Weights of a small multi-label image tagger: 14.5 epochs.
Rows from block 4 of a small multi-label image tagger, named by matrix and row number. Rows with one number belong to one neuron. Each number is 128 + 32 x the weight over its row's rms, rounded and kept within 0 to 255. All counts start at 0. Numbers have three digits each.
After each neuron's rows are labels from the 100 images, of 14848, where the neuron reaches its largest size: "top examples" is what is common among them. Only what is clearly more common there than usual is listed. The data: patchworks of several textures.
# u: gMLP up (value half) (model.blocks.4.mixer.u.weight, 512x256), inputs 86-171
# v: gMLP up (gate half) (model.blocks.4.mixer.v.weight, 512x256), inputs 86-171
# out: gMLP down (model.blocks.4.mixer.out.weight, 256x512, transposed), outputs 86-171

u.131:093119159173126143150149107106141120147117098086078142135145054119119179117159113158094108116097101144181066106116120163172145157155118119162108153105154190080121104129119086141144092165101107093128128142167152081185090083116109133133110137133098102096123091
v.131:069123163173136146151126123109122094140112166172144126178119141105122144094144154085087082104138070101145113122120206147112132066076183131130158102128213095113093096092136130149089104141107119102101126098159077161189079097132110135205082160158169113127099116
out.131:176169074079144131112088130091119115115124144118126142153164110144113097161071121101148133154187139158124187110125157084142169200124115114120137124105082100176116181134163135123140130137125139134121115101101105147113182113084166143118095152127130122146179138
top examples: yellow

u.328:117132079130158119154172114063176104103096129104071107142198111131127130149160154104080141133186181090108172077123076188097131196128147119133138165137097131121028088168123140124096109105076105066171170094124142147133240098126100115144113133172114107118128097
v.328:079145138113129115134145145222069130114119179196185076119117137138080139097130160167170173155139151180130105151144143142116082076084142073106156126155127147102165121169143136115143185093191177186061121138148139180107112151151133109066118088071117139094115120
out.328:208140086187168132120063078114133118124126131156141150173149164103118111135121064169138144130097102126067099151074132115112153147162138161090109130132143062134139097133165119150129108103116105131187113178092106131153154130137162122128136173124162195121105111
top examples: plain; furry

u.229:130100097144127136090143167083139130118204098102132118103086100099091118101092079120113114163163095150113163169148150132137126164182128132136132108089167129168100132134117073067107096177159120144101107136126144147166078116109139102120138137187148091139218103
v.229:140123109131112107111121143145153093100154149151120069151164098082132165102078127145162160134101087143125174193166122117182136182182128084104180094089090141163073137149150095148098119146167138157093117112143096162189102147151126103123160144074101109175123120
out.229:214190096147102150115148141162105178145139131173186114137109094195137111122116094171111117099137108137181145088108160093134176152127141082115101131073125103116114122112103156164111136105096128094145171116126117104152177150116179122177181132136085133123108114
top examples: grey; purple

u.4:194163114129112103120141149106123157166115064120156216111118117151091131153161111075080089118135114113109100117165107150151086124137100170128110123143197074118077167123160126192084123202093117089100181150168169143112058112079140108124125162100110094129156134
v.4:107114154124115117054116144061139116125117118125113167155150112107106166115103149120181085150142137159076146112182096122135063165148122127156129166108155140147108098171133123125100135152168116088150151138134123145133090119090134069072107191121148113101189148
out.4:117091091147107124110172097128091105119129159132129100153137157120119082098114118206159166222155187174093139131137141123176139139059108110157143105108107123095182119147100106102094107133162169136154080149147168145128138196110134129071145120105132151133138131
top examples: yellow

u.11:134150161144075176125108147156149154115143097129168139152097134112157081135134115089138074106121066111177092195163158040111050112147103122132121108092153122152138133101124101145144133153143154174095160141097152080070080162152123155115153113147170100105177183
v.11:192125133131076107134117100155150178106172090178170137127118104192131087138129126131181124069131152161145126154191136169088082149139118071104087132133122093108138168180125079157113174118142184225139108134120170128131109179144105176068093104099122102086142148
out.11:122139098136129158130143137161165120168126088100089098120129113200179159157147104116138097113161143087121128087165128110164139135129095101130072167112103109084104183147130147191156150124165095110176116126086134110081103120138135179116052151143131165165115119
top examples: woven

u.125:123102154090140142159105147144124167105176123103085158101096120130117071112128078106074123182129130148140124163130141138198146132136146126161119119144137116153196168097119124110123104101092197151143107152167101125163094168081115167123096073125120165117160158
v.125:070158148193124134151166046110131091142111080142170121180170127154118143122164136139047149152159165181111144126102112163119141180079155141047138178143124113092101133113141138144093154087088152082192066099078145109168155103178157169113103108121177142092113137
out.125:168146100159163073094064149126118121143070166163114145072117141083114149080159139204141189166140137125200111152145141137112160089137181150147102142157127202152149129156116155061110088166143106088087137108111112142156120180136163173134158137127104175176161108
top examples: scaly

u.337:178217088186134125186115080161112162145172091143145137078134177060110119118168102105040110099134108146132142104101119124092164166123161121155121105177165094100102163142095162047108144159109160148116139166126136077218081160112145161146163145169140127137143127
v.337:090118116122112076050131158130179126156169127108089081088110147118150126100114113086143059128101093089157112152146177146115097092140137104131098105128194152108112107141119107026127120200156089153101085085095155131091059149113101177152183132119188090168129122
out.337:085118200160117100125138151115126133055107099140148128165104091106138097165109109148155162177143156111129171164151136113102131110087101147143138129110151128187170168083166088135109103110164099124143065137151139150148138114138165129104095119181188182148174167
top examples: plain

u.144:171132141179086094089094116116137144100174109071148101089091152132173142119123125049140131152095093135125147143194079148198102123168077157059123080129130164140184121129109129153106099189140121131124185169113176094111105136069171152099097172138102120140175175
v.144:111162139066140106112131118115172127136118129137117164113146113089114164143149130207119165116120162150070146141096138150151163135165167162167131165168109161119130120113160154140150105137096111119045041133142084121140160073118144101114138146118097125108088112
out.144:152130076107131167167127128105135178094157116159122120145130061173110122186122170144129108126164149138111076146107100154125156139179100144098060118173086141155150131128139181159171120087140070115156141162138127147141128067095095142130133147110147121123118107
top examples: wood; centre pattern: wood

u.9:169144145143109119157110183146154166128169072118138134163030116132114058159109058092101114102126146103157127141170115099182125143150103142117134126083088153144082114131157075146100114121156137106110123120118114157152126133124173094171154176255115112134106113
v.9:111216137175154084129125075137095176148131089089150159101162124097128151158151193109089142131151129107156144097106152192132159153141114096121135076184139076090155144160064133120099155152133163131120142198164130116171153102090116166104133134148173086096120176
out.9:150068139098169132142137093153167112093123080111101187064147131145196121169104138148063124106152090110143109115126109142147138108113161187123138176142148115123141067144084176148166121103128051107159136157147149109108110141135145143114073062158126100107153116
top examples: yellow; pink

u.298:088196167159082102122127155146132101136084143162152100074150182113152132124152145139084144158150042109107157099110161118127106045089177121086161109183186109115155120110181139132094152158122189146141091131142083114146096145145133111159145145099139165128132106
v.298:166121161093085169155118107142107152174166136117111187157128080124130102137139117117120147079154169202173069141124135086134137178146082136176106157095106105127100149106152124162167106116132141101130114146199158147130144063116103153109090149125083133096183137
out.298:143100129123118120141118178108126162093052164121138076079124126096075113169174165107124127140163156142101189136099110177115127098133109147133080129105132156109104179105090182089131103145156087167132142139121160126121156053123144208125091129129150110152083134
top examples: wood; centre pattern: wood

u.96:163094171134085106113142141104146170181112102065158134085104131143111160173066152121169096101121114142121111107168142096112098120156105128048145121090117127129135117110078162128120074201152107106060130156094182092061106105084104156079116151141118158152147147
v.96:144098231070148162137128130087159116172151123096124140185129101105108124171095122137109123142141159170118101166133128069151106147134109162087141149124106090201163133070182078163126098156071173083150089158199116144121125074137142175148109099136135157125167154
out.96:226157102139117164137084091154103162154172162132144140151163099103115096164117138100146137097137171148155142056177087103184169177159082111164136175151118134115163121069118160150148119128089162183100157144156144085099164151061026161105133105148116148104151163
top examples: scaly; centre pattern: scaly

u.338:137142167101134100144126156104104111138148130108120078161093068120092148136107107104108064162078124141141167146136109137147127118185061154145149099150196145191099081129155065106125111197117167141127127115139137146140107146130110113177182123134092151167195103
v.338:114130145107122160174159122157094095155133125131149074169115074181078170134082106103070070192126152171144156143148096126157142127090088124083169078171111121149111108126094087113113136163098176118110120111157133169081121155152118089191170106126094155156172091
out.338:119115091154075159099098136122161186090135153144154163110172140123146096134101112179128142080121107115179110093118163115114134175112170112126070114063097131097165156065130213153147106121098151049161112095107092091150158128103161145135105109132091150127123119
top examples: grey; brown

u.224:105113141101152184096123166144126203203151139119127108072085140078159063132108110142145090095059107087123108144183131144159075065164093159146068061086131151107149169129118138092138086176179131117068135135116137115133101140060101137176159144144139126167141123
v.224:119136123138162120136162110120121093123092131153111143129155132153147122096150147157090159148123095071072177106104098154141127093118151141149138136176110150137111083135177180155090146129101160073146145103109067135181188125099133092176143141121081077115083104
out.224:100078130124089075113158084102120124079156117116128136170069158159156089072116175052126133183123130112128092156124107153144123150167119151078117060171140103150158078161087159187133117127127163083200162141116134128130113191091117081133092161139094065169130118
top examples: spiral; plaid

u.422:130119142179104177136136144092084096146134137082160109106125086122105132130162114131111119199166116132158149109092107162133169120166093167150104141086153147174166195095132055171169056108149114178114162177167124119144168109145113080164123156131115073109163125
v.422:058181115115121124093177115133118140188160179152135135145109098162126175129133106112155099147118150156168156167106140140075149127097045137166107068192093071140150170160107055085161137171139141118112086144136200158129115112196115186155151100141140115155147125
out.422:143102163138099136077133123140141127080092126169177107131084175169085144105045102193118083138124146148128138121076152075066168124159168122136143125102137140084102114120118165115145068149205096114114135114134093131165123141194156126100105098110063193158111131
top examples: grey; orange

u.426:134090159128096150107128171149140132095120128138137121165093172101152078130108124060189025156074103107204151165178128104106069134122099114152091050091157115123139135171120124130159098123148113106178192098137136096112068124070133139098125092134124126092167110
v.426:093148097157089113168111071112165143138175119093154112144153062149111128153159085159070188093158167178122135158125116150124158222170132112134086180102078116110099116131088122127132155073131127141108098175081183123131184122172110161088125127127155182146121196
out.426:092118108131129087081138139084098124109110149080088095073090124126130152118122086075169127130166127135117130137134098144196136118112119141139069144129120146092109153096117191163133163128147099108221139101133150166087099125119141177190097152097131158116141134
top examples: woven

u.183:077208122180108124118125110131162141180125152163136084165120129074112143120146110139069088095098173136134135184088210104069109105084139166149115176108158099104076112091159071086136150134139163144140073076163094158115090151231112155164183146156132084185130137
v.183:163074128147122130118123178152128141110116190157151104134083137146149113096056156110192114175089108062111135115156123121140050067120099140098123069108149090204139151176150114156092147156196140114068186071163097202123117155145103073130153132126097088134132103
out.183:082105103112196109108201116102098145117144167118094116139100107185071091132096158159102157109157144166090113117088127184134135123126085147099117112147132157120128168105152178182156152083180115102135127128107126152073182066154139134127042149143142106064103079
top examples: spiral; rings

u.140:124149117146096134147170129128136201097168086099186146102076151053156090145150125112079078145113112116153133124123132115092166153109118143122178111206147126143090117122087132079123096193073115072141131168160133134135095191106128202180127118145147125122109150
v.140:168125075184164135135112109068091156107106119147118160142153125088128098146162149152107177123185150116159152106103119142093198173139175103153153153182089130102100103136090167103120141112111050100143197143189132143174166081078123141136152171131158117109104100
out.140:177168145080164102082123127171139090164088155146116127117100121191105109114131119126142138072138150152134111095118123118174101159177143130170125125104101145125117131113122138163153133098089151183044170098099126118075151113155136065154135166134077166144108084
top examples: yellow

u.327:172159133146149209060089087130153156076112053125086130093121156110170105157117127097149156111146112116156091118171109125128107107134107137071146168167152084159140166141176094126124131103096059178158097128189130152107100118109192110128117188125132084158115166
v.327:207159122144143165119141107149138132137116114195125175104144134034176129111162173163153133166145059116102126118105098104181112138157125112137151173157119198112100081123139155188119120114197108162094148159098083096194129122107119114113148161119178109083098140
out.327:121118115116116063149174197151126178134158172120112111069135103098125127142127089104122165144114152104129118103135135128179171141129136100168126088058143150084116195123094169146149111139133161075126127100100092080124149154106116150128110090128134156112173146
top examples: wood

u.222:122163114075152119109133129109139140132178098089107140079155068117135153144088113136129129132116108134164142173124130141152117130116138142126118111167130124120142122104104098087151164130094092154163103138103136112095155108097165126173183132205083100177133160
v.222:204081101118122152113129105099114128109147141112099209091114163107179093089113160126141130108172080155157124120093140121103096153140134206112050157121113108158190112085078163144154054103124059120162184173132109117158137064064145104119150178135125085089153132
out.222:156160104119116138145135064164094155132164124102216082190135092150068147114181150071130131124132130134101110165128087171177129122178127139105121102141094120158121127147117092129057129169135162133113170139102149139163144157117116120142183193127165114099156142
top examples: red; wavy

u.37:126143162192092122104050118116142115119163101102187098123116064163103092163152131090062115099111177086113151197123125141082206158128174100096099150091141144103128109090112111104158108094066089113163102135161148187122112121108076155074108163156142116138138191
v.37:150136105067114178137171140146115139143125108165101148112149144147143122118152089137189151108103105130143106098127108121123083097083100109160106118130164130079127143129178168165114181113132187151137186133091132041165189114084145096144115106138184165067082130
out.37:102151083072171113145200124130115108122054163131098118124161176139139181105132127150126118105141103111148135059118127116118112120167101147138145104134121114152093165149162154105110155145104141124160180090091096074104171122221169108204147097109115110124089090
top examples: spiral

u.487:099166121118142151130107126121181152082111097101112150129153097115095170145132082127070131096107147114197115152106210088085178162131167141191141183136142129116103168087139103053151095115097106138119076099148084083114153127177154144181177108179122107167067169
v.487:108100123066186137123130123138095125154132170146192126114106102145102111131091153165182155115135154189141047141150153105150122125103068099185138158109110171082152122171099128137201143106137106136000106133145196135084141122098121166101082113100131094122166097
out.487:137099083156176107096136132169117129054110134106089156122115165192163128132098112085144146074171112121073160123104150155105129136123122103070162155113125081132098074101142190172168162086096095169126153094091157107078122159156140080110119180137136114148100118
top examples: plain; wood

u.252:066157107109111095076130145119141110122126144162055114081093142137171136141113109166135125153139120142104112139101113126174118070186081134112114138082133118137165118102119150142133114164079101040125106134105109106115135129191133143162108152149138138188143109
v.252:091101107119122084137153104144144106107105161151069203118159147179098170119138128152159186124136184151094085169159092137112099154155150138132139118129098105112141176161123116150115128084137134097099193159180142164099169131144085140087106111106072170149112152
out.252:115118093103161166095130096084131091144160148091168150100200110102094135125146127130133166135140136098078114084128079189171116175125143136089107119162082139128152116096138090129136144105066111205085152175152127167149169106035114143151124181137110146093143120
top examples: red

u.216:139114132097143162117124158131118199150186137109093130117055083104119088106105098094144099115134089145155113146154185077153139102126057138181111114112161137127162138120126129109168096153144128155079103123107159110151061126096107188145136136135138102127178161
v.216:176115156079139111095114176178093159140141152164122087132062120115127068087147138125174090139058077088155113151157131140181103051138080109177121059147197169133180107147122131090163125142131188180112168101087114128160035205097124126124119111110137119100149131
out.216:171097050119169109147146148095165112080137128094107163141158102138144127158135125120084140136082118107071160155144135157123183138170156162135143154139149129126095115182175159170146111170166067095155067150142137098119149152149167149112119130169139101118116075
top examples: plain; centre pattern: plain

u.163:105197107123089096128122099038204139137166087080097168093151063126168123140141092068094108053106123112113159156096141127120175154139111176137104138170138115139115148093148095136110128186084103110154090102152153044137141101139126162190149153232121058157122162
v.163:139085111099156123150159195146081138119140162169111120115071132114111060068135133160163139163130143129152119145123149151127145083095116103213125122163201173119179100146096149065182109116129164151164144126152151131138049184076145129087105114058153131065181112
out.163:092133112099108051149118155102101124109119171111078117114128107106129103131136202096130105198137159083168134106172116126165150106152104103174126099148125204160160162185131129144118128091178106121115138125187150162093157120067139172121107074128107090140144143
top examples: plain

u.81:107168138105126106115051126144150169135138103116140143130182122117125157156155115121135110095114128124078110121207171123147109130159113147094100127112091069117138197072148086186110127117146179150077074144151095154120135107157092197106161144098152092126094186
v.81:111148112126095070101120098124093175086122113137148137076122137161117161134114150022145053130137120143105074107185183132106110123132097151124070140133163115086151216130151137138137102208170107130121176088184131106139092174111119200103068130141107063130202161
out.81:153109146142097184115184111176086152105141129121161147135119112104146093129076107126106162105159124151131152139118148092128194142112119155100093162063170120090106069103105144123141073102080120091116140118126099170136167133175179102119121146149144167108119139
top examples: blue; grey

u.73:138129133110082143147165074081189092186132138171116117151169090138109131093177104126138112086142144137121166122153153110091136187093090116142089139137116110123117180120165134102132064141108187134127069114110111089152117127175094159135144152070159165112135178
v.73:155129172119131123069152134165146138130124105160149106135099110146136108147046148122153085113088107130171076220204128112162095075121124108058160089158127129099151133155153083122137166178164108130138133102163132140070041183094198106115097096139092123148145154
out.73:116149135100122090148068099099136125136107182131079091149147119114118153132168205058103116142133184118117178107145087119126129125182131109180093142182110116104128149172173161127095107141171130130078158159134106161163155109119017187097098114084166212136177113
top examples: blue

u.101:096075171142160204145171119060156105182106128081106144144197116120136112149113136125106140145198161141086140059111115104147116159115147148078144165092086120147103145103106129146089095120095125086046098147123140110091228066127162120172132100145162143144099116
v.101:136131132110121069145119124193080143121098181177187092124094120166096150107076169125154163136129152169121113155144114123137118088117098119084182100176117099135171126142168160190117154119169128125079181083242121167128089135138126106080093109089045118133124123
out.101:170105115186138146063094086133143078089102140131177122173149161077108135164119096148111148134119139146093126097108145086095115199092149107069142132085116118157153118102132103117110119101112147143111116191100109141164192152143172128118174190150193237115155093
top examples: wood; furry

u.129:099072141098084187103069134098176173105166143122143162162093099076121139133141103096171100100091150133182093154197136112095121152153092113192088141130137119161164151168098089079155114142110142149118155129161166102112109157129097178136122151150159066134100159
v.129:167086091098148096093162144102157181079166155129124132069067137149111106148085157138189109122144163093141067109203112165110100116183140140121089123154116155155199142183093123072122102155168091126094136150154161180101106146102108124113110136128132105130175131
out.129:188248055128157064190111102087151155176170124134134120120173054136133139138177145112115113075131082096103128102138111147176142151164140107168069140137125137110097102147146145148100180149178115150119141129125112100155127144118078157095084101154160120122169143
top examples: plain

u.408:141101154143144161107131159116134165163127130130095176123113170132149083121091128132089069181124111109139117145136128097116022114123081171098088139073085140162134105104137137185091087182202120081112142128100088155124107077142111135144130127158139152125138110
v.408:158076092161129117143180122123143130137150138152121120116113078167128078100094143092112111162135105143083126132164092177181100144149108146073031066104110073100081175144185086157111114109169117084160156116127158149169091077121097099110082118135066087113163089
out.408:156136144146162078095205150056110074137087138114120141140160124099113109156085178111121125146173103064103123105138123166190120097129145146026121119126153101161158124153075153154071149152139111148153134087129135169121134148139085091147097140145080099116107152
top examples: spiral

u.437:101125160050115132125150086116198152187186082139146145117109088135124137101146060103103071111100140154063144171162102113144151191106109135144144115197101134133074123136108124122092161186111175096119086114136114070129050188130122209144130115153119154162117152
v.437:209101153075170091116122144144112149120165162125111061101119089163127082136142130153178136127078121113132117174127098161205121082128083063211092089132142139135147102201143096116165171126128138201099161152129145093132134177087124105112096120139146092138139159
out.437:174126139164118152152164139132157099121053083101098146119139105163149160169088145159095157137110123128183134102047154086075114113107120103083161109106126101127088129138156130212120110102190092152100108172107146144104192081140141130154187115142110117170094151
top examples: red

u.88:108105135138129168124153134057192152142115117068119165116178124101145105147132141051048080137149128095133128087136136112124115198103110203081140119120102090142076143092114111173089063143071057057192156114173093131134149070137067165182133140192141091142124122
v.88:143166114133111135134117157186087136114164139146150049119093133107116068105141137136161136186153115157129122140115136122215108114110153104155133128151151149125187126140119131096122142087099144177132131156132127119178085138097142120110129143109183163096188145
out.88:132180102081166124106112145128116077146052228109072100164125147176096131130130097118126120148156147133100106150111101107178160127154138139135068145134090162160147203120115127154123101120139162049133155119135133112094176143101186139173106126123132165159138125
top examples: plain

u.117:104165173079146163102129104112149174194151132108131140134105113110153128136084083129106079090130098167118125119090158075089169105110077172129173107126117110162146161092179086165140106166119178128121099172108150087066106068118147210164122128155123167186148128
v.117:159086133055141155112108132097123175111189182117085097108099117139171072131094136075174104165097165127110102144162126133182122103115076131145113118156128122180158132169182123175130146152137161120090112135206124178119099159053110143141074146133123082136172107
out.117:166118143134092082184103149140195100170139105110084149138155109106114149167141146148167138136122143116127185106161119107142167114106153120114152161191088147147115115145138159147085116128123083171098070152163155097124126139070106188118156111157151116202124077
top examples: grey; plain

u.116:161121170120124117112116133102183142170127074134180144096115176147139077149081084109074097083059095107094177196156103122160068103134144191105138094118158111171121097071131116133079120180133132077085143095136098128126082139122171092147151142184092146156125128
v.116:145078089149136148129136181100112136138126165137067082138120133042138083104134158126162112196136124080088110113140133165168092102145117124181083127111174208114114115182122157135166125142208113127133114107116119165140120155068056119106095136129135094113160109
out.116:098098104129108118142166135064125122132129129093078083086182115129139094110123150105122180215145077088101123071154131111167133145187132128102111142114122146087149114168163196213106110154177120140115105180101119149080171118092100157150099145138094114149128155
top examples: spiral; rings

u.353:177130141144116120120135145166135163143136116176168096092112189104174072112107153133165089123041055047133141121127143131105103051089186111106130062113195139105087119158160125103097164156219172166102141136111114127157063184104147091134193093122111143119094098
v.353:092195067123103070177120064105154137153177140147142136127168072140107166136154146136102184049169218148092084116132158167072176155104125130125093177139127110096081156152126149137146155111137121133071083103183165148095199118159061164128149103118099092156121128
out.353:154169123142070111186146166102115134152123134162134058079083098097122093135077134157147111118089129125158178191142165161151104084101106111170089124184136184129150126131121148034081162133145153131169120119139140101116094158125099160105160113111123114100106139
top examples: wood; centre pattern: wood

u.304:131111192118093131072140144131131132160139128113137130114064137101145116109131128071169098172131116148173114204174107072167127115194076169094107044125114132158218166127112079154145076152136101108131150131141140101132072131106142174114100097123078153134189167
v.304:122137081134116108150131084115126098156132127150166150184143090132092180151134169118122162139159162182147088149099073128135144164149098141085127163164075114134119086174102134179119150102131078118133161127178165144124188072148082137101102139105135089141141127
out.304:102119122138205123152153183086121094130091186137075053097119109131140124163087100186084175090166121102058166106089166141150159096115174099117161145112146146172117136103172177118109119135156152170135073125072107090085160144089132106120148153133163129167155120
top examples: wood; crosshatched

u.253:099155095169139104132055158118142166170173108151128122123117180072192142088118068091137122117100099121131111152172186092056072140137150135120083099089165112129121215105160099100123128155130161149114181112158128112096118107079078168138193100121081087133178128
v.253:160155138137151079116097127085128152160152135131108173086143141074206110140105146133172105035110147119090084122142203136098074083142139131095049109079162118115170147109146126038108129166205151131140106119137141106126116119072113139133119139144145042093171113
out.253:090122151174038076157096079100174104102120049110153166104162124128144160185125154160122144120118080149138140160175120116121105139126122123155140140130109183125118126141113160151132110157168054141171116129111185079163081148175147189098108105119159096102125153
top examples: red; orange

u.109:181088115097101136073118078106166168108181150063144164103103146125235089116089134059133046160123105141148121183122097112145132117116077181072147106120102128146153117137148118202117089219154128107151117108151108157155115172049180209191130156165099071138152152
v.109:172112017125154157115190096106115137119116173155095212112147148064102146121147141133131109144175177123124135139090121147084148189124151115149152167176111122065090095162095164146127126129127116111089146122114075158170175130126087161115115169157175090065101121
out.109:050174033153163164166137163075126131161187133131137125109197115082090115126135099124121159110133079122143121084181148176126185178142137065127109120151149119100116168108073161083129152125054137083116154117105117108125117079116106096136127188144140085094097095
top examples: yellow; wavy

u.429:065167116118126131074184131110163130119146092128114106109118121139116172144119113133169137070162136140088093125143149124088170090144146154109153138156140127128186151069138087011153111127090102128108084139068135139099141107138175149183131156137172134155139154
v.429:194156114145174121176114113152105092143089098176144155162167139104106149126172159188143188130154116155107147118049084129148135139107150078126162180132102155107111075145125144148096176085129134175099137152069139113184175122111153102106134136075153135116071117
out.429:184140117136104145107122145085130128102144147079088077091129133138190133132134127094155155125106108102141133098142129140163084105110131088103077158099142080060132130165123160086118161153155082080186119155124161139139122156144114094154178096115182204112141142
top examples: woven

u.420:158110148117093135111143119119134156172179137089146161138085076120101134141149119105147124132154160174158077169142116104116152156163047118159084144116122135107153143145094098147186106114137105119072122145144181117088134078139095188091105137131116107105185164
v.420:138097166148159144126188147128176102165077120127165165120155147093171141150081134163104138099133086111107128086122146080094077098074159137094172142084106193090111084131166125129129135120189117125065086126060139152080157097164150079136177195121148169148097108
out.420:222172104116194197212115065115134162155131127095092068166130097151103067158106147185112156108120138156052086125129172140163138110115122127118133164149095101142133121162177122130085126126171136077147093147117118134126138088111149200110102137129154103142145134
top examples: woven; scaly

u.341:129169110112112089094091135133105157175180150094154148062106069099125139128100108129132137122127078175137079156148110141192126157161050168131113129090118130091174122121076133188159113147106067087093159211122185090084152124027168152112138180170075117160176150
v.341:110149116080121158146150154159130139167112132134051189110120120056106171130158113165129151164134188143099062131158145120147133116150122146165093171145057198132141174125090122075155102116115117080102057180152110138131160102159087146151158139115137159126102105
out.341:172178119088179200116133089111102176118189127135177153164127138129146093135164123132170095091156102104082063112138099173141127121162084133107122108185181116168150069070141118150159152132078164163106150151104123087146128133099065153135125139135186097070120140
top examples: wood; centre pattern: wood

u.162:171119191096130184121118212114157168190136074084141145120105146072092124177125101113116097149088141116194155172102111116128163127178145144168099092109106122146154164091071115126162065166114104121126126168166110068154101092070139153132133067136119194170149121
v.162:138099182112126107055113182152112143137127136130102143141075156116127139127089153076143096183145110144176104162187147052154097103138101118093155083148112139183179104137085136158149113148128115171114131115135153153104046127102136177105100099116151127168180168
out.162:181109133138144141197116146102130151155156116125067120087085085082177116154077128149187157099132103130163135129144131114125136125087161063139084094182121104156164117118118179131124127113124138155088119145129119139111118152034102155118135104082139154185158172
top examples: scaly; crosshatched

u.333:119144139138098185105108139125137179191158110128106106158084105071136112120137098093145082134125143152184100175159172099110134135149087130150058100115122120136146173119073058070170087134165159136121153146135150108159086128121085206114134093136145124142179164
v.333:161116085171144130169139108102147083112104091141110139138174123116135139161134156174112198116146113121111185102086091167113137160132178113089172175127079144129077076144086184128099117072119093136137157180065119076157199090093124105106160122130157143118079108
out.333:175159055133225126144143093115120114109095144110086089096127115166132114177088133157108121120117136120081130104109103168159142133141144104092134177109128137150115149211138179180106126150174064120181139154093101136134135100125160130134068129138126158156172113
top examples: woven; triangles

u.230:116124198152147099103140101049106113173174121127167114130121125122122082116187128159085121163135135134098114156130102119133156158142154121159132129127137151144141178088155137183137093170093181092059101170170139100133088076092160161125119121160076134094172157
v.230:114133158139170102118173069109120122138159106123119132104145099150142082111085125132106134121172153141133132156150139148173087193147133107131164169110122119111106116177138135145094131137121118119074132135201185148111125138059142179100074144129074102137176202
out.230:143166131115145187079154150144147105127068118127110118124201089088167117131104135235120161132165100140114163086151171130172113142120141086115133138098103124140107151144171131105126149137166080170137099116069141105129181124164186131157118124148110147122100096
top examples: scaly

u.378:173095129070119145115138120093150112171157116130071142073125142050156080114160104137170093090100103125149098145132153123111116120149154190168127154155217117124152131086133132067141068154108103169155111126128166072081046139077114130150119127107148136152161141
v.378:132070120101157177116150144052138129143156077147064175100087133116160081123039096166161151134158132147120126086090112110061146163134138218105173152145163131208150139075111137115102098125112127099160135132130149091147122095105114076120103098169122146096133122
out.378:123142121131141143060111158121161143105158135162133085153137144093041186131106103150145144174129124123171186093088147168123124159095141063165149158059117137077120132104127147170192109120134147168097056124146094111160136155125123119102132089103114140106141114
top examples: grey; white